From a checkpoint of a small contrastive image-text model.
Model: 13.9M parameters, 64-pixel images, encoder arch efficientnet, encoder norm batchnorm, encoder activation relu6, encoder widths [40, 80, 160], text encoder width 384, text encoder norm layernorm, text encoder activation swiglu.
Rows from block 4 of the text encoder, named by matrix and row number. Rows with one number belong to one attention dimension. Each number is 128 + 32 x the weight over the matrix's rms, rounded and kept within 0 to 255. All counts start at 0. Numbers have three digits each.
# q: attention query, key and value (stacked) (text_encoder.blocks.4.attn.qkv.weight, 1152x384, the q third), inputs 165-219
# k: attention query, key and value (stacked) (text_encoder.blocks.4.attn.qkv.weight, 1152x384, the k third), inputs 165-219
q.211:131071156126144132129088085176108086100115104130137123162158130118073134097149122167127145156162083199120122160141106146172103126186128124097065100146128147173138190
k.211:161081090098155157095157124176117169108150191059113089142132137146116131078132149147113101104181175121125122181131132118114093138082166109152149134142109103117130166
q.212:105063068184139121109150113095136117095085172122162097172102134107128116073114177145154109164123125145087121113176104154132158114143099108067119151123152116119106159
k.212:093116090125128151167144106154039121116128219121146069145096143127105047126128163073125097074144180068135124138100144107104144059065121122178102158143119134070134122
q.213:050085143119113126109109144033153127114067161089160114177127146132139170156136123139153058126144115099116083157149093133071094125086117093113099141142112067169128126
k.213:133140120084079120174094181152166160127113087123143129152132129131081127106091122140148030133086145119104094115096179086101116098062125115141127184137143146065132059
q.214:149061126137138159080119117198069162135116169156140124160149083187161141141113135103055149090140128178183118105178117113209110186108144070177122111180066118143065123
k.214:114127100189153168090145099156122073158142134152141087176110147141092066128117127131152126153144092147094188117138135173128047119157116152119132132098128095157140123
q.215:163146133056187069128115182165149177177162117169123131095140183173127100205116094075122221107098149114122172125103148099191178129112101122159151106181120192152138109
k.215:149069150135131171053182121109159090143155103114107123126115071135142127107153092104149212170108078181154154169128074172134142183163110099106085074052149123202142125
q.216:143091155131122140091089140161156171104112143131157130122094061144079114085130102104113106140122110136121103140147101127148162149163153132151117141138116138103109176
k.216:118086093130131143099156150147046162133089177167127164136146131099153113165149179104103104135169149134096102144133147148118120080122170133119109118113090121062124179
q.217:158205127089127084166115120108110140128106176100149067153122116100113125154105095106101153154126193116134165129091174123117118198085125129153117133132118145103175107
k.217:105154142131122096086138102144113119150149113154136109143128133143100127132141138098151136137136056154162175142116114166120157121159166122160121111135099138164164121
q.218:109140122167151132183166107140078094102174086145103103114109173161070115055114123158166136142118103074153121114128115154173159130135133173130109164132174136129103106
k.218:146092136120108165170129065128111206126118131130204128069145108164124101087124142215062177074108134156132147135107126122153091179127084139142156146087123165170201180
q.219:130056145080090132119131145210088129211151122167188104116146095172121176159113152067135161125135136164168180081134131144176115155100108150079128141102128128145100119
k.219:159175081106151136088149120101103118154095207156113090111131171136132082103139084097115146126170179146132171128188164177114087126132109095046123139085044181082107162
q.220:148224073094074129155097143108131182152211114091063154108099157137116099157100110068171176150131174083144159121110149079087166137090149116115154115089216108065145085
k.220:146114186139154118082129140110149125143123094098086155097154152109135128158145111114102193181130061169149138083132114134177107150146129156136129151105107106189117168
q.221:121112094082139110130082137202069146162159095142098131087142168150113157164113136136153193114029157136105104097091144110147188132149126108125144089114108141171090086
k.221:090136188169147082095185138112164117096209075103143093142099074117145161158158106119126145190082050187104151128162101134123099170191172125118128109107147073201116111
q.222:168158110133129126187081157113122109112119106075115140130153118087144156172058123100120095110044183083077123120093142098100130106059162099130171167079105098150140082
k.222:133094192171122074112147141151196139169162088146118167066192090099130196129168135125146164118087130209105119094170142105141139106221149113133124139141141137151120127
q.223:133151130170149118140153126108158132081159163071120111115069137162110155072061151154194078133121157093129159122124174141069098147134175142125122171120141079105131061
k.223:146126160101129129147105160139126149159112082162160126108149143085135133100055180137185116070116105132168087131136115135119187099100063116097146135122100170134132135
q.224:137058094118142084102115127117079141147088132120157093133141183152111108108114131145106125119171125169137113116138140129171114133098111148152129106130093150100122134
k.224:108127128097141125137158116119097136120124165094188095115124170142126139135147165108126145124159167097147112154086068108086161139125140143121162145152138160098148096
q.225:079119119199172130147186087061132110129086162112137166166122114172208135082097172211152082108146119149143125115130129155119151119100139126120109156112133041124120111
k.225:107148055106083127151122154127086104141149151117104141147139129088100077074119150145125098109158151029161148122132179088124183114100123100136168142153190172061132093
q.226:153166112171117147168078114114126129114174143129123113084111166080127136108149126123127098129093161058130156104145185102094164124128121145161112125127182154122101114
k.226:157156131175128098119116130088128138131142142150177118099169120144079113125131150154113139113114126099142144101191112163118113151141114114170110130133150138151131157
q.227:126142119097139068097124122204133118130117115133113141077151147116105094132140199105104130167028095136181153140149125159177148129140091175136134132123102214124154124
k.227:124096064099166143111136076103074094126104186117172143149100132208151128131135118110078179103137124208142107139140120167130106167115114110174147094121087075122182164
q.228:149103132108147114113118154149090128143147074132119120105172147167139066121152172160154144160116140190162161098175177162154094138136106122103175099122141176139120176
k.228:164105077090117156136104142141098135109105166104133083155075161195159154072173088145102137131151112113075105169119073160119104089105133101120146090147118090086130131
q.229:134146124053104114118134167215109103194150142079104118119123191133045128144073166139146103101116112163176185138124180143160136172167116150159162081123131169132134158
k.229:179078108150153149074095092076107110121107186111122076105104145117157119124108095132098160101121111163149149187119101185123096113151113120131079049126095144104172142
q.230:044222101115189111149141116106134131136117129123079152150116171117031123144092141116104103177092161081114142114095176141118170104168132141129118190105189170114175122
k.230:088027139115145118134084102070153151184103066116150160074133143138105155105163125098100139135075076187158115081110093123186139134168108098130120148168101162188157161
q.231:173091129080117114139068164178120186172131103169100169133111101140101127144134148090122102122041156095134152121137108109154112098097114115083127114156116107129116150
k.231:086119155148116149096133113060137108181112117098135114108138118156153159167157056118058155098083077187095120121117093158152179132168151137091145121181094084100132182
q.232:113090126043173109116120148234099128145173135167179122108148061124107118158139127106088124068107090145168140103152120142235156141189158123138149089157084195170093143
k.232:107137039110146150064148089105065099127078187119100081187156137158127089152161107133123184154143131138183150099157153201148093108122129092093088084089092118139161180
q.233:087186098158072149183132136068143138102106108128095129100115111146095126078061139154111154181090151047091130146090184113107102084114156131160128173125181137087163124
k.233:109141143123144085156124171116126137193104055134121184081151108128129134137145131092127147092110127144173105130102170081153120160137115159135121144105098174179116113
q.234:140110166138117107160114102201119096129149073158146110133140149106094113084167109091110179117148095133153135179081119130166156173145171175173128056105138176173142141
k.234:157094115129160176127109054102124144172116143087150119153151103191166094123150145163118195107151112142167131169122102155149062191096095119114138125103094101093143165
q.235:081102144129148094095072077145139117132098129094144111161138121128099100076143154123094102138126046131140163145192095091177137168160143131151113044091083128158105131
k.235:124151066074141130139159077137029133107133235104124061180150129163135101108109134116165124122145174080157115197145134141099109112100090120084121156091121142063146196
q.236:122162107114137085183142141152110171158180081119112161094094119205125102101119151126120170111080107075199128167114137125178149105116153138117153112111148147100141122
k.236:117068128144105177170128080109125126147112112088187162105178119182192180141115110136145165138102110152134157080119079146150095184161127130117144151134075082134111202
q.237:173096147096148122143081102204057167139161127185120100116236135161162128096169118071138170119141127162133155090156099106184120161144047109161185091161102157142111137
k.237:099099094157157152079120060090126114107091195131178098105119147140129072123094128158114195128138086171126165132197154177126104173109137152103081040100102113116138137
q.238:154183176142124117126105098199079108143131079190128098094144160146136106120178105084147169111044112136129212112162134158151135130206123134116136076176099165135075161
k.238:108078090149159150093112107123104147122081178078129101181128202204128105133167110133120154132093089114106132147163131193143092115093099133084130121123138132110142187
q.239:132124107171119107149084107164124150093145110125125120094138105161075123131107107092150124157130138102154172103116127129130156107160091124132121123130192085097164117
k.239:110065152179129159123157108118083154150081152137125137085130144147167150160121137160088207112127064182089101159150095137158121144171130143140120140170102099179181176
q.240:144075185118109129141138113101100138079106070096078131093110136150170063133151147091132160061130083107142103177141133137100113147126174156152148140110147072114140091
k.240:151147183154112128106164142141114114142160158145118089094178159115130124103098093158118068130084112139142076127166102137127172101130136068134130186076170111175130109
q.241:131113128122114154137129074116103140104074133112109118118089107182169061093139115140184160089197134126125127145155053114078109102119113138186137121125132123178098114
k.241:128143191150132145145112097128093121160173150132131049138168145158099124198145141145126165145116102166109106160173133125162122141208142082125181122097128106190136137
q.242:150143126101140069086110165121139160126159128149192076093136173056147099136115154151062121163119093124139130083124147161113180158128181101120137121159126179173080057
k.242:178158126123126118142121146111155184109078133131146156111146125111156154110091133125077121149136167158150110112064179126121138126086135159118119097161122124089177087
q.243:100142118159155170139083149155138097133124174158117143173157144119110209187117127101070116131045102198150148130081082116136133100174132110078126134143165186195089133
k.243:093120043113158094123088141137146158136135099120180152137079147118154134072142099111119149128133121117150104122167123101136118112098124147155101112141147131071123152
q.244:150155142114168110104145125118152146119131133143117146111112173098121171146100150140152105130164168139149129161206116131093102148168162128156201174105159127081156117
k.244:154120128134136188176115100138160145140091120138144190063135125118112098173126126168176119180118119154133106140110124140154161121117071086129127130167161128150122121
q.245:166094085151139156167132101129115154118107124154135161160104111200170096175157051079177133085135137146173158130112077152136132111104119126130101061109108143117097181
k.245:130174128130101099133163112160112152122133149118146101150136116159118146141143099091114145077131128163079107150148119101074117144191169139100164088141093112102164100
q.246:133124111130118084116121119153119150085117141148104102112106163170170096137170144128138143116170129074147105091117147151120146134058124173114160103112154096136155048
k.246:183157143135122147169148096129097150153085127132143107081120128138156116172125070142112160147113117164076176136145125130175106098121073119105161139154132169184149168
q.247:111097090141129126156122141123135131167133119106192162149198104054091164133053103159092108215064134158130121138114131117167170092182091058078106118174107127100108193
k.247:136122053089110117144126177162106177096109118129128129118062103142122132097124147096133143141118176052123156149031117120134122127078136154131149108149125133065109155
q.248:151176091185137156123085150133160115157115096149179121129107074096136130163078119114113142131117129107137184108045131111102189140148160109139089101172164129175073090
k.248:140152040094140116111116096129121214082146099099119131188072147150109139112168134089101170100159159101072145120114166109110094127169157166094135082178150120074151157
q.249:144118160123124111144142159112151116168123124106070165093165149099125121131127161145112140181114093134129078159178098084144118121122119128164177154098158178169132181
k.249:113127157134096137104101145121171145122141120147115101105155074132148107102105166143172039175089204069175109112133140173137124095062081167115134068121144134164167085
q.250:131135149142131130146134168159118116117088157083054112115106135156153127094093187116149114095166103096140088188171095109085124129076074140138160185098130111104177142
k.250:134098203138075109156123122100129093118135126146120147105134137149156134124130111174143097141124051195108124138100151133143144124172135113155145129113121148187107184
q.251:111075184117084087154162069107106148116120111090105168118099170162162090109147180093144161102139102147127026162145164135130112138128064183157199145135148079148194150
k.251:126117185147092187154186125115160100177141169164129089079255129112119122103103126136133047122086074084126071172182112150105128165105066086145132143132157140184114130
q.252:054134165130108158117170125115126101082163109100092134161165145146152152126137134172174111088082106191128107154170098137192138135158184095145149135076149120173207167
k.252:129087186130124111101151095122132108129124104174166113103160107111134136074098162175144135178102090080148099124117162141103156174139093091160060116103090113134101089
q.253:150099163133089176117135138100094147095133130146144204119119118191118064105092126148146111074217119094136087218159116173137126104029061132158201128112099104089159127
k.253:099078215127123155139120131133110071134148092141106074144128114100106111116127134177088077138135145150102108117160065125113170156156157105169131110112131089180121141
q.254:147102127123154122138124119191197124121108063113068190146125117159105119130138129107122124085155090144161144159158086165147187198102056118114144135117136099125132146
k.254:109108083076085104126123086198104159065154151133131081168115120143134134073182154131110109103119160154171123177149095151101106126117120170120176098119117088125101143
q.255:165136077105152150119095125193079110140106151127154097147133086153112147112133112125086151143114125142077160073083103120127161095124111086099127110154126104107080098
k.255:081139110121147128098069143161118177083116160104145136193097192112144114110144102106120163133196114166102195091141080092149156128099114155124118063124061115078154119
q.256:163135115132141115149112157113112103126147103164151166103113141178126073129131126124146127060128139104115154123122063181129124162141163146126123146063107103171057096
k.256:082116114114089166122178118125124156091135126172134098084174151134140114198091114144070096107105114183090046181171162168072155079090139114131185119144127117124159142
q.257:164110159167107108138138108128142119090087114077115150151096140171123079105147176093188130082120166121078109167181119179131146094081095148169197132165084071098172145
k.257:109128191201078092103148112163154078144132130153068081103142109156039099095158111148145155134131056138128096184155087070158160167181166028109151105097116075147101118
q.258:135160157085124128089113115143088140114172163131128086090136150090094138132087132170116111139178158130104117121229177151095092122079170135149158110176087121131153086
k.258:162122103107160169217104075082137108165140129134213162083140132126123115150101124178178114152127204157161085067136149074106158085108040085126081167142108174085158124
q.259:080101135166130178164158155102153072113076083101108163112111094104155131144140106149137170072090108162084111135143060120184124152131120117112118173083130095138184131
k.259:094108165152095111097123122181170154131153188152106065128119102123107107108124143172132096125089103092161105110165143144145074168124140139169075096109190081203111165
q.260:072107104148152192089116103113092189149093187089132142154155096101092147169116125128127099078159127087129068140159187105102124080072109111109182127127141175102181153
k.260:114140084137192139110101116077122055143103103185123156135160089120103106152138175191163183174159125158138146073149162129125148132129109087134132065116136128153103169
q.261:105060121172117120173128111105196114134107120067110143108083119126136105078116144172081148089086153143093122146153107123165098119172101104095158119077115055144131192
k.261:071099134126066085113153132109155110133189197170093101099175074105109130081110125127161063149124121080118130142174096164123099134100147120127110154093132132197132123
q.262:117145115151115124159084137120137163143129108153165143094089146097176180151138079089111142172095114064145176027099147093120145123156140161092099151166163078127073100
k.262:110155098161172092117120120138099135096080173118183153124089152122077143105081117099111174104197132116079179128098132080128121114111085136156109130153147161119156091